Rows from block 3 of the text decoder of a small audio captioner, named by matrix and row number. Rows with one number belong to one neuron. Each number is 128 + 32 x the weight over its row's rms, rounded and kept within 0 to 255. All counts start at 0. Numbers have three digits each. After the name is the row's rms in percent of the matrix's.
Before each neuron's rows are labels from the 100 texts, of 14976, where the neuron reaches its highest value: "fires on" is the input token at the peak. Only what is clearly more common there than usual is listed. The data: synthesised imitations of 52 everyday sounds, one a clip. In brackets: how many of the 100.
# fc1: MLP up (decoder.blocks.3.mlp.fc1.weight, 1536x256), inputs 0-85
# fc2: MLP down (decoder.blocks.3.mlp.fc2.weight, 256x1536, transposed), outputs 0-85

fires on: "p" (45); "l" (40)
fc1.209 100:162118145124157066141107057120141126135140124101141136084115159139191157106177108122143137160100097054073109176105209161084140140138110137157133144158123126134062119145117147093163127149113079140155143144149129169096165073171177124064146183119130122131112170
fc2.209 110:124107165134172124105094075139179145166118134183061106143129157141139158098083031148098092113029094111122122101101097078119119133148157182104109149132130094131173095121161119154098131127078092124141187097143133154088104178171144140191168159050098179141098140

fires on: "m" (79)
fc1.87 102:115114100124130123095167115146126078111162132126173128147115068125156158141134120155158153110145149123117110072145107151081154085077102062108098151146065120139159117152208131151141146141103078144161136140203121173071081143092076133088141105123132155126143135
fc2.87 097:148178114237100149043112164159123139178106129067146150117137068099142122087124124161098107137139123139154127077169140153132083149095198115148124155118134192118029169105148180103130130174154138138145132074178174153113109066127101151135173081118123154146155106

fires on: "a" (63); "z" (36)
fc1.54 101:204137127139125104135070118115128178119128124097169206157094115146135180136165127164142195192164165106201063115147129140111112123128135150127138080136142188116192153158129150156151097123128097114150130134123182169095060099096083132085126114136154138152142161
fc2.54 102:158146094096166098192153132091111118115130144083123159129101108192125089137113167136137168123103077088119155085113064139200128076177176179055128111135120157112186176096138145144165177078140157070100125143149160129078132047158063087137158079102212153179137118

fires on: "n" (100)
fc1.524 109:083130086060164094162096082151159102137074111078082106111142158134205172141111069124153104086193073074174141099100141119174099151080087109105141162149161080157144148130100072100165116063137152161125124129147126068079116121131108133158099158065148115104057135
fc2.524 113:119182079181081167122142101131110157074116120137037120098054152138159134110134106102108074130095165163139116159111142068119133115157106139138057170136153100162204135166143075111155058123158111138151109104158106084119126116147121161164093115052146152124078119

fires on: "a" (99)
fc1.333 097:120074123143144068120117159121146107096081179139148145153127175080180111112208105188137105120142156118072081075118169158120138117132136125117081129125134120162155149080120136155079129171071114081200145089133140161113122122142119206122119155146075122106165152
fc2.333 096:152179198133100133183178093133093134119128116158127127132141117100158147080113100118165103117111059144148135082094132193157120150115130118111109106088115141102159125163099125161087144103169114163126108139137102149098182212080142122137130102073088128114112083

fires on: "c" (100)
fc1.206 109:126106097154114153130123134106110142139109184107207134112133134141086096105151163134121160140129096170107147134173117156128081075130132121171129063046164128094117153152185093081104168101106191144155123102140131189139085106149112121083147127139134153155108185
fc2.206 112:126160112135114174126102117079064148139121189124104109071088088071116113101143101114155135157087105108136135115102118089153182098081114126149130169097201127121137118175160144106155120127114173084160202131122081131115085118204114086127083112154105149122144160

fires on: "c" (91)
fc1.347 104:113109137080091089125109110140186133185147147101104120108094112185152175083112114126173167098157132173103145133130062130161121121138112171128112131146104119178130161139196173181120114116128091125093061108146116128081144095118106145088165098110131126141123090
fc2.347 094:119161132122099120067148160108107116191125148128144192164124122077137110113113135145132126104109090086201108156116135070118132161074096119104146104158150089146171155165103120168111129090193138182170110154169111070137127216104116133141054157156118140171103120

fires on: "f" (83); "l" (8); "m" (8)
fc1.332 098:142057115151164082161097169170136138208123111181159123139136127130216194167133142104169112154061089126104121123134085086143175119131122092117114177118120102073117105104168159126097092136083129105110174121069138076124145111123101127094142139099124155163166162
fc2.332 100:132175158104158134135103109121135194124131177111142122080039134130055139169143118080230133132141145119160154213107141118124107088125156109058196123102131104144138103163154145182145113137194182140129122109099149115137108164108127138140129133129112118163078176

fires on: "p" (67); "h" (20); "l" (13)
fc1.702 106:127102127119141082147115042126075133147113118145092142136161147125198150097141039127155144102096132116071119140100179101152104161100172123079103114096116109130119115142117109179169194135115071140079134108158168196108114125145153123157105164084099186167175110
fc2.702 109:128101093148179099109147091181147137169086093122139107150163176147151154139125063119127117086083101059068080112138099132149128110095192115129115163175204111132080087192156156165180153119127126084175126099078174125133148127147182099178120172083170135137121136

fires on: "m" (84)
fc1.525 092:187091144115141093148164076169184111153145117119150112109096165169086119148136083116167107109137120130122215102125129172119193120095152141148161128131116132125137140103095100151138116187144145113149098121116129150133108116154116147094102135083112116111070141
fc2.525 085:113142157093159193143130119149105127217125164121128127109149122113123136170086088075185126143160140068211129073154093113131111113102133102124138079136086105076141168123163126066054138057119154120163087125120092128083107159067200077158185121160097134099153165

fires on: "p" (100)
fc1.145 104:134158110078140146113126136102199140109149136111152096138147139209103142122157126081133141120095160139120143075149139144122151083178130118151122167076150133125140127119140140163157133172191120180196161180138148122142149029168120178174144133156142074113108085
fc2.145 103:087140124115109094126084135157157099136170178168102178125109147165111130167109103084077127121097170184152135140167189097088168173181085147122089132044107094168168075058069143179152055096123061106078140125225138085147136098145087198104106130152048129124125161

fires on: "m" (100)
fc1.652 109:093137159125091117115128155130098115105126142095193110145146134176097057101149172151102144145185124169113070091150091115148174100136120130169189139089104121202118139144204144101138100119111100143155084140165147171091129127146128157106141104150160154168115113
fc2.652 130:078102113157085115079123156139128081139163112123141169107166139136152116094130156121101160099148154188154144088162145152106134146111081170125134167071124144183086115084135151115185124116198153159113068148205155143107186074080082141131117118171115101149123194

fires on: "g" (98)
fc1.732 097:108139113084126154179105123095133060153142086120090134180109084058163120081175165140126116101140135150133086090125111175103134090115112126174120104094144124184140092096185196138161139155150138109122126172134178142120112122202093179118168117116116108165154096
fc2.732 102:111134098090078068099123099107158174126159166183125113080183149160162139106130146080120159118105135123134129127133159111120145172188092137171118105102171154176209089132147169104121140133099071147166142191129148109067108155191073111205083107089159150171074114

fires on: "w" (86)
fc1.315 098:103131079122127132161185147162135149109170084098093134101158112136115130144120069113112132110092055145125073166060134098085138142169140161182146129092154076091125159100164083155207110096059098090138133108111179141124080083148097127143146114113120175159129109
fc2.315 093:137139149158126108121126080151149153018113112173159167098131154147158162158140107091105176152073106132132130139110099183133134147135110135163101159120117133126121078120174106192122135103155138107169118132131133164104131115141085134093093200070116085172065141

fires on: "o" (90)
fc1.536 099:153122129070130133127138159072108107153098114144143086089159133119095189060138112121102094132100040159155141118169128146142148119109098112098122063146109073115124145142194098110126117111052161168097176119174116188088112041146099155177105076118091166090087152
fc2.536 090:193127109168124177160145153082087141153084148138138144111126111102206093090119147116156085157141148135079122189127156133124131143118104140107117163101124142114161079108139110160101111163142053103166116171150107128155100138135102163146105123157148230113127131

fires on: "k" (90)
fc1.513 107:139171119127180111103066064122145126122148087135107121139139166140137134078132117064112122157080156125093137096130162158129192106082154060117135120131140123089154110107094146139112121129076170065184135117080070170155155091145137202178075093107086108069099129
fc2.513 117:081172147141068128132131156157148085092163139088115160136110105147122091129089137117101186119079162143179083163138158110139139181119140152073102179077161082204136077133078134142171130115171108036055141149161124102123108087157133086136090198113145158152098102

fires on: "w" (97)
fc1.559 100:145115058116111118177072094099124066115071132129148159146123112115198123121156167111110135124143163127142111064050131138195160089098152105146089102123105158135140068110168162138121075170098093081122129147150120131076168121075131225140150113083149095175186124
fc2.559 097:082099137120051138137183148162106153064105119114156147159109124127114139155119132140092158103155095115132087110117104108156092138124119079171127188062076120084045161160126093114083117086184167118124096139092117133146162095115140146082134108133109147168123113

fires on: "m" (49); " " (31)
fc1.31 097:169121090108197157072130088110129133090176172088131112040160153104133109135163117087114150154107129113104160162078138142039171077149174058137151136108134159126108124130146097083126123098118183128175161123117121216164090167154126158140147109125111148166167141
fc2.31 092:171116160146072163129156154143140099143139158102134141150175077122114112110158177126154151111133115123086115112157107101178111157074163180142117129134095205131144150118183166162116138155145064131136146155155155094057061115146097105121157180149114130207142107

fires on: "f" (82); "k" (18)
fc1.528 099:152157141084137147121078095164122123156119084106122194113137134133099179100152077125125211101107115186091090138098055174167141103108176118131097126136161120085091126125141108065150134197134208142137096158107103197128132119150122120139107111131132120132206172
fc2.528 104:151145152130128140151142122147111108178166125085115069146220101130122157128104182159127165133112108138157069109119075206159124159073167144146141135100158110139073110134135157124073101124150104089133112088076165122078044119164158093118179118142122094136155110

fires on: "a" (10)
fc1.632 105:146137112104089148124118137084112099114093131135168138095049142166123148124137110108159107129159164142104170180121189131104161106127182132109191117143158106110150104140093136140152131179065153085107141131129162113152118127110141185138140069076049140154113177
fc2.632 124:106098100190117115180127119115173082191113131141157173166162068085145089100123126181136092089160109137104119110201151105106159160153186194202110148143087205150144167114081137121148103154158077183072135116138151127150175185133203092121147169120124132068163134

fires on: "k" (97)
fc1.236 092:178060100116129091180139112086093071209126137111163109086133111112134174103123190107090205165100117114119162113099138146128125147066143125096163160108134090160052131155156150118138171143091168086148100086170123145078115106110113113084087181131136087111119167
fc2.236 080:074132136106150125153105146152124147137109115136098091160095092114167093032194129152087156177099074178122102088103104182142138165123137087083086117149154098165093116089147155101096105177102144100152191084158117168076111104168150111117104121134150168073148138

fires on: "e" (97)
fc1.46 098:117073091142121134130136085054195107153100108116205181115143149142096191123179097124070150114096203165127157086131061113128166102058090116151132166118101081165141086147180118137198106195090136178133072123170145092087167116132102094120077166153124159144163113
fc2.46 106:072103172088114091151113142154157128107085090161161170151142157114086105058228136106124160115155135143148142093115156119140174161188089098189117098098134151136134111132071146135156118200130175143083046134135177109141200185176133139098098130139116092135116127

fires on: "l" (77); "t" (20)
fc1.110 097:058129078101115124112212092091100120128123142129126134145115105188154126125098153146136119128156079111116113120129115080148155114124085088119187148164165137164136170191105138095134182113148152138129124143122118121123189099169183189158120142112132115191175109
fc2.110 094:132117136066174116118098095157144140122111089122104081123110155124131104165142102101136161186058102100077155144118098149100095151147121112143101126154091159107233097133160200153108075131119157084097143110097111127050173162084114177164083117126140162116102097

fires on: "a" (43); "y" (21); "m" (10); "s" (8)
fc1.342 094:181130078140100163124072096122197091118110134148080122102144172169121119118111106152112122207127174129142109138116136051115155127100160109114109146112153110115138121121136125139152106086141138142171082131138113161146063092155134130105114081156146155134172198
fc2.342 092:077127158071118144174130136166115122089100139144123128122193086117147121120132109108136095078135113156132097124093122128170124169125130091143112104081135130156148096151097101158094095108141164114101097165088152037132115158111149092099137153142112142163131099

fires on: "o" (56); " " (42)
fc1.369 103:113123127089121106105094129080177087161149156186156157173171125141127097096137131056111134189163105129111137114155135140145148119089103161210121112068122106152093087117138109139129148104117075200160087149083129115090179088178103113125076119149120189107140141
fc2.369 109:066089141101160126107182114096155087180132144222103143128177164085130104138164116112106168134104105126107096139125140147089102159130108124126089119127095112167129068102151145134069128125179098128096105167118125158066173186195122119086088169131111162095138166

fires on: "a" (67); "u" (33)
fc1.161 099:123121182099139056182114121067160111095114139139138160094108126128156150104124075095103149153108114134098164113126112186171132118084151037168106145137173054094172121095143106131089114146086131178188191043123108145125099104090139150137135116129103111129089148
fc2.161 096:153149151169111156124118111151167153124148151147108116088174118137123077119156094120139125161148112142110082091113151126107082152106136215157100135152076107080124141120168147133104080070128082118168134134193171169169124120101091152187076124147211193143134165

fires on: "w" (46)
fc1.509 092:100120106107127102115177113119158077121074124151136126134145123151148174048156096082090155152134153099141056114107126135110137132125192036091117106129119130123119096109152150142113078159145165055162179079153169124124129077164099144137172151104125100148167169
fc2.509 085:115147127091137150154129088093081126161138057076166073117096166152129154143165179149108174167129164119153093144082032166152160079104121127122117124138088114117085133127089144105115133114117179099111070170140056112072087101189116076105134139124119125099050178

fires on: "s" (54); "e" (46)
fc1.399 092:132085115109115125161136112135193119162148120111153081170153173157170103066155108178140163156128148178168128140114151146049194118120129097106164143135177113143169103076087155111119113145093140069171104131135117153155156175171160154096092117077128122141128122
fc2.399 087:114157125126114124116091179177170109175105120164091169138123168023153117116141162124104151117101133172168174125115215164095097180112082145139051064117140132107102153087132096119126099071068202149083163149081108137146104162115122106157117098118169082094151107

fires on: "o" (95)
fc1.409 093:101090071138113145162130136029118137100122122092139127094163147122099153065096102148083162153150113046124161102149096168142098142096182143133105127106200116154136143126164123134144157128148139057146198193146127174150115139098099131116138090143109125153112066
fc2.409 085:114123193099104119193161127118105110120170109147105121137111135111112169195056082108094189116085058159110104161097104130123061152136126122093116151130139113142101134096081098129076143080159156129112111145126115148074094139116136090087255132114091093111108095

fires on: "c" (100)
fc1.270 100:146141173126074147124120113142103097091147149154182151107123180147131149105135110142148197103163136160097165057146127128152107119126110113142131087164132083087146074202164169166144132116119133168162133138181162140132068085127139127132159129192161158119064162
fc2.270 104:131123112076174138128104173146121082161128110161127119149128136116164130122119150101165123090087135141126155104148131133112157183113111196108136149093141167132191111099150098083197085073162149186085049121189175084108113077150058142128151108201137152103110157

fires on: "l" (99)
fc1.337 100:167134038091114095163121089176201103107113090099154155069104137171129115111159150115142175192129126095090092173133130166092121148141136154131107151213135083089097137164095089155174083190119137124143141099175164117109102070180101166143092101161143156122127132
fc2.337 098:113147138122131129134103176115142152068153149103127100135131140186091086146147099126133120074125168151058138119111095099150160125177140125094052130148138064154123145114153127174078111157093104142134174090161172173119163056125096199136156139052181151116164143

fires on: "s" (50); "l" (30); "b" (15)
fc1.451 098:120070133111161137130025109107133146149169120155125161144120130102131175100153092109187238136061110123081147129057100079159145056098167133091100089074151136081092133161162195101142130172123158169187148164086108135165092121162137129138122144198109149176146188
fc2.451 089:135130104106144115181126163144110162113126132138132103111096102142159150131146138121137158175093067154125121110115153130133177182087114091101100133128137144147148075107141149119129079147128102077094163168159148134096046137215064090061084104161134138099129132

fires on: "c" (57); "n" (32)
fc1.29 092:172118158163127169161187122105132113143116101063132150126117128180125106092123125130169186185127186084078131145133049200103127126079157157177134143153115152103092170130127080166189127139162128096141111039121093152082128136096060069130119142126142138154155125
fc2.29 098:100166083149126129154169138095144101104120123150128097106135096163087112119136193151096134101115112116117095132128130151232140110147177138069077111140132174174117185121129116146115091126123087096088186073125159184145097072169157106117136136139123076111211180

fires on: "f" (84); "u" (11)
fc1.156 098:136130148097166093128092111057130060087106126158164126150078136135121020161171105132141146197168102090080129120150115152142119154161139092104149129155135136117142104100139132106151094130135060149186102080172158073085166093115075121066101115067154119135134223
fc2.156 088:107126141083139168148198110130133088173145151165143125159172133100112096193137125121072143167106122100178072116128107183109158100119200099137139091141108114112126129132159116130095137105124116088135068151077108145176148222129210118131116147091104149141113168

fires on: "o" (100)
fc1.453 099:152115099069139107145142091091111122144124139130128173126151122180139169079103120103174161102148129125159107152159126117101135119153108171111116136133085094137162112097164117087146122137102115080149103143184145156095065095132137115093142039125107175161167142
fc2.453 075:145130156075100131162101166187155115129176131094161077109151201131127073148133139149088093109128151056104158123108095105070143109170130137097116149081170085126144183156144078120104058142125117172120138110090079060080167165117165123125130139115133063138134209

fires on: "k" (89)
fc1.391 104:157139109085104142140091114113126116124105157110109104098162111125167148155109177122136105199113122151125092185136116147165190098097124177144169078184181088133106147113155127130163184203103170110138189156010159123132117089183170117128162094093098190087168163
fc2.391 111:114168129101090089135157169105110063083147104121157139060101200129119114106129126119091175092098137178128159115120124185128195108130064119140150126105155152162129112082084109132188126119139137135151053145193101164128114138187107094077100102149155120135097134

fires on: "n" (46); "<end>" (43)
fc1.581 098:130106108143109143114134039088088158148110100048150111152174088156157131092139145172128181174124150093111091108155146096152092176117117156140100173166140168132149094110224169136205183131040114147144145128165083111052135096095110140141134119166140189113097121
fc2.581 089:172108112113140152164136099132110107133140145131124141097165152090139167141130199085155142104105130135112112153056173133115091164081132175096099082101119107116104185149131065121121150097120140173086218099056156139107080148141155120166115138103193120089160109

fires on: "o" (100)
fc1.425 096:101163140096148089081140141078148148146149158084123093169177146180175171100164115121175123164055128112110108166155108028130117116115124089111145124129073116131113164123187074085128140090098113166130103131182098146113062157131086118086151113094112154101059177
fc2.425 087:091096124143104126151129143132103154118126119133153123054132175155120201103154110094120074153131140157129081077125149187073139148139117189206120118068090126127138143156083096077132019150151039222110133160184141094160143135114161148122106171132120129083107140

fires on: "g" (100)
fc1.558 095:097120099078105108117113041164171060178147135123125091159141134100108132118116119135132147138110159096148115147099157137123099140102145089132162134127146134120119105161151051060123168149110177128109129128065133189126161179149155109078135134142107170163113173
fc2.558 087:143120096131145117111123162127128153091069085119134118126139076133160172119104164135142152179145129094066129115141099138117133125053151111100114097127146073159130146222188107118121160159129118140160122149056172151126100140133180125128091115118167119146166147

fires on: "n" (44); " " (31); "<end>" (8); "s" (7)
fc1.619 092:185080107096160100124117108142135124125104095154109105110111085138123172142167134142130108133124101139126060089121140159140113084129123073129119126132086094118132130154166217142141128120133109149141193156160149099117137122053122125089109110128139207160137119
fc2.619 082:179167160125096130078103146163181073143119085109169114101144098095110146143182103138167113102194101070084160118147170151090071073132123079151141059119152170114108165137150111082133102158132184179134140120104132154146141083127101196143121113152128101112144183

fires on: "f" (64)
fc1.709 105:162177114149082109115081093143134086136138100145167081094084137169158130088169104144180119190177143123112112172124143129115129129097139105147151143169143069102179141138099119065142139182107152092106091137159093118160180171160186172153051108100121160140099166
fc2.709 099:089129156128103097109152130135123107133109098176105105120067181120155177155064124147098097122058140136144054157123145135084162096113112077121098122099121136164062119096116088114170165073124134176120080139108098135153128192144201109111161121094147136068070112

fires on: "g" (60); "z" (22); "a" (10); "h" (8)
fc1.290 106:195117122104044111113065147063084111170162104135104141198135116113106137127144158146135123153158143139197113124163165154116124167144161154069133083126135128176167129085196176172175157138090142097141217167104158132108092092168105109129131130171058093147097106
fc2.290 113:140146153086133094145072105107145165135175152143115099146191114132081059165142114119154135122097080109111081119149137117150145115136161163070140079153193125144125103160160175137156159128149132119132165137083094094087151127139100116196173086087152117167063079

fires on: "c" (100)
fc1.639 098:113097127153109121106125166122105136146151119100186132081095132109134150128099128147185186107099136133111152154117134153104179088190133089153145145110103114128166173116117128129186131012125077104165088157113184142123103153125154141140160139123141161098125071
fc2.639 097:134102162099069128117110167050096134124096088092105089160132141188112141110101128135143121142107139148124136108072112086155095136081128111076170130142187100185133139118120133166127153072147107121066064173109092154171124112091117176138130115154128141104098108

fires on: "c" (100)
fc1.569 094:055108095163152098163165190073162142092116110187112067149140104177161148112106097087221130111144178095152134115112117162141143114151136163108186150130157155127121142066134118128097141059145140096146126174151139144126139167176177127127117137142192145155100122
fc2.569 090:130192206154159109163150118143143144132141094210084091133101107124115103131108078143113114083099112098060098139141135146129125118178146158097079134080092118070156148046145153216135177144168097163108119110186138183185100130147102171111172166176076112133107119

fires on: "n" (94)
fc1.370 098:201134100085156123124123078085163171160098113100142094129161085133147160092136129074120119154180138103129114097098106167159140166108182152077138151149162089086099183091186083120125219094144123072185106134062123153100127128118169087118138108131151102128127155
fc2.370 098:156157171135121181188165144140060160086110104104143115095147101120137127095095141107149167122112051200187093156103112167140100120078130119179087159115092094141134140127101104124082143132141157121121100131134181116094116122123189103103149173131140125089129161

fires on: "a" (100)
fc1.520 098:128135085101109177117121123132119078173159158131179101123106115135133130077088132140119133169164128061112106153106121100081135141080190161107162123132099076106145149192118077107109144108084123069189157137156133158088142087156168117143115059116133137115149177
fc2.520 092:101144114121115103093119118189141152174114133167107073155186215163139153144101063114127069151089136069084116133161107157147129109146134128097151101131200069125158075175147151136122155169107092143165129080180192109101092164130200131157112113136119151137110109

fires on: "s" (63); "o" (35)
fc1.234 102:105135079084133148154077186153125146139188101170135108135153201139128084149175092148098140122114158110177154091151121103095146151098120173095110095121147071158129165111175120139161127117124148140147138152082177106084128127175083163124093149107188134141155152
fc2.234 102:152108149107125141155140075075102154102115102150120108108127142139152157123156152175152196169120111139160148162076086182124168100095109127075115164139111133154134120104146153110108149163141125071127092154093116079035163136123120073085162125118098094124096142

fires on: "e" (100)
fc1.426 097:129117073150167083099117098078162096146136144113112164107143135097150124111148060120083129100193156115134135119093116091160119066160113161195160146059137178132053112139162109102155140108109170144113152166134122108066122082100146064077137185162180110171107149
fc2.426 101:066148129113105136162138125121104148067053140222124093049154087135173082064162144111111161124115127188171075108124136103167149204137106141147099101117122122164126084143110099100113102142154113083082102156124124194144165103146129082064085175122089112095145127

fires on: "g" (16); "p" (14); "c" (9); "<end>" (7)
fc1.466 103:085174097191119154152117108125175163140150154135102132141120175165132092120121155113146139101082154091130167170118080193122143088199165147143108092115142124153153194113188150120138114151143131122183106125090186088134110085131125147069153148102164171142183189
fc2.466 100:096139123150050110093141138043143105128185168094118150094129127119134088128145111157073112063150132189157143091165160131110117150158115149184151119155139120161085131077114094127134135093059106134115121145170114166178095080099092113137116145123184136131128132

fires on: "n" (79); "c" (17)
fc1.61 099:088142132168073128181127203130131082072072126101180155160117118097099119115138129140175101074126131153063125090089114170084159135124192162104070134102182086148114144100149121128152129106107117103107118100156138141175062114091103127100106094091137126137160113
fc2.61 096:144140120148158152091120143168101084191176138106166149152128121134113127149111195157143151115149089062162096201092133079100094162051151117063150123174123129115050144122077118136112174103114126128085148098072133171160131150135175059097120152179120169123151153

fires on: "n" (31); "u" (19); "<end>" (10)
fc1.265 103:135051111129155062107152105121107167129111164150150156110046114109120180160133080114186157131158126072108128140174123146130228103158121104145140083141195102128136135169136122114154116138081085111153117141133154093146154114166097167156178154078181115132126143
fc2.265 093:084140122144135146148100124091114142116080113156113155083125079182126111078130105090136113150121106150104139124150107101169090096106085120168111182170139154142143149160129181096156186122227115138098094152160081181134084176158135119133132152172120151109111150

fires on: "a" (78); "r" (20)
fc1.357 104:092109088084115127126099115105111141113119130130128076138143102140119167097121098158183127188203166115117139200172135101095128097163136160113119133119159111115157108138155116087147126240135151116134104188178161111101086104132110134094102140150181087171070138
fc2.357 098:095117182095089081093082178115136126123132150094141121183120141174123120161080111117109103129107160136115100132123167063134155165127111152097115146072164135209132134133111162131126091122112096124062089158194163087101123121146067142136125080141109139146067135

fires on: "p" (93)
fc1.761 098:115131139106125100125190099087131085145131152083107111144136201121115135087131150145143162095095168119162097170123110140149109156062149110096111181100089103157116072192150064214145111154112133113159117121120127135119136084175158095070108137141155134170107116
fc2.761 093:175192114139144110116152146124182091113099098106136176139103135133116178123158118102133106120121179123167165140141093145107126095163125091165102117128099094080194148112126102112175095107147121088147136117146118099160113105116103159144101134117074151134183134

fires on: "n" (99)
fc1.416 104:100125062154126101223073094126132091083151097138108114115128112122105091092147089114090151115123108099192130115117069102152124167161136153176109162148080074172110139138134123119097023074134138115104099154145086158133107117158173117154132113079139162108135153
fc2.416 103:101116127147150175140097198226133116170161149093148103168082104165134112138163091149143125062185133103155155092185100072141139140123134144134075137130115148143118156107179158141176120085124124170102117053173197177152157107117175132130147124103147101126183175

fires on: "e" (96)
fc1.714 097:092165115121119145121164155072107083118104116137198088129152103208121143073114161124160162136158100151124056124134116178153134142143172134115118109142101135103192100145113111102124172118106137106098148122204144170138138108140145146183141128113106126090107118
fc2.714 100:071191204171152092145154116174099082140105093130111152172119123091176140097157153128148110083179117123142080165113103162117095118165106121126110192169111144133106102055081112158121186105110154148140057130200124104106159113100132070121122121132144113134080080

fires on: "w" (99)
fc1.543 097:104081119115105073140141153151117121128176111124112127092104073147115125168134142152123134097130115119106111141104083175082103085111152049087110124129176089143180096173175154129146114181089130105126120088161197130052152142103124134113146104093153199132143117
fc2.543 094:134135137154089091102181149154066122143158094051168119113122106134134156113135109114121133118149102104159120098135120207174089150090136078168209166162115107131037157131163144117088164125129102153145114132145132160156107121102181138093112107203079144173138173

fires on: "p" (60); "s" (32)
fc1.430 102:134146097103081119103115123128156162166139130093103155122070184162127147136100042129136138149083149130162188139080162108085114112143138149167182148062103105106170154108091110194184151114100066138154145186173136085177084096136115175111089137130119178170102110
fc2.430 112:067075161132113156071068135146075138137135168161169157149143136134125142078054120103131113131144174167100102127138182114064135132122119152145155129086120159194146120145078128130171046103095082157127088112211122098170166152115148139169092139150093115118075185

fires on: "k" (100)
fc1.580 099:151137134084148103117120078080160067155094080074129093106096093089166157127174146099145181177152087149170129181123032198155091115124107084146132132126140063111125129130159119150132137135141182068193137076109140121132131119124173124157080117175172124137097103
fc2.580 100:119135131161137183131168126141108147102139141121085138118084118161114126130100118086083093115071112158139111103133175144149158163135185085119083109051129067121112079118151077119072085177121117027123192085156138118162083083180152103107147160089143148072183136

fires on: "l" (50); "s" (21); "t" (12)
fc1.715 092:122139129138140122148156102147141116137130154176087122123029101142157154147117111129126144127129084181090104064142136117141083164141182076134140127129158042181157109103080069106132141102152120088134167161136168109147116041131137186117081098131146101147113153
fc2.715 085:147105102162141101147092091146168107117167166148143164110110182155090175182118158102141142120118121144103099187103137077084119143142124085099094124105123096145097134118096149104157132074083101120084123110116139129157105172147154110161134163100193174133108123

fires on: "c" (95)
fc1.204 103:093144118144165143156133113121146112139167143101176122040077127118146168112172130098131190182127089096104109136154167155089123140137139102134111184099115165114094151098056068125133094138139162187150121192127099176104108094168089138170037160141101146213115157
fc2.204 109:130151162142118106084179137130174115146170115153067121142142132111148154135109082159090126142093108095096094122153150132111128169066151104124144134144183104077115088165135177162160131170224084149140121084144136165130089220132116169154109074161096140098139089

fires on: "o" (100)
fc1.135 105:156111141049125137203125118105210143130126059141140102097186073125161189087134078091120190109099125089097080098133098085105169120117126129140115090199183116124149130102166127100181158122087186120162155131087111149072102110144106149163097145138113105085130149
fc2.135 112:152105159107086140162160113168109144135119106072129067088150104140162134142128181201110109080096127165145109102111092124197097111106123145064140188146118118149098072105153174138067137123130163062146097113128179105068067111154072094107178123128157085171098165

fires on: "l" (47); "n" (25); "o" (24)
fc1.59 101:140073150095105153192125121091168110135187102156100075147110125155112107119110092117187184133111147131133091118135115081146100128116108163140160111137100046078136116160181097083101113120110120128136152114127094196158164045087140136157159101097104164096086147
fc2.59 107:131146157105161126123131151142073135153159195115124102132138107168071048155153114122138101108173147104159100115136110110133061121132103116159117100168106091089197210127155142149123118096132080176120122097188171150153113151114172162193125104165133149096187164

fires on: "k" (100)
fc1.83 098:108086152122094121108109093125117110127069109128154152128126090161156210152106089193206200177156110077091113109101090144141181105116087164073113174214141124141097163156135131097147169146165111103169100131151141145141114059166129132105143114157117135145129151
fc2.83 091:104152114053092167077107140146092131101097131118070031148116148082153100108129115067126146230118108075129069134127127167136073102122124041149104117116176103120139136162180154127079138155081144105103147118092098176126073112117162137138101096161102158089111158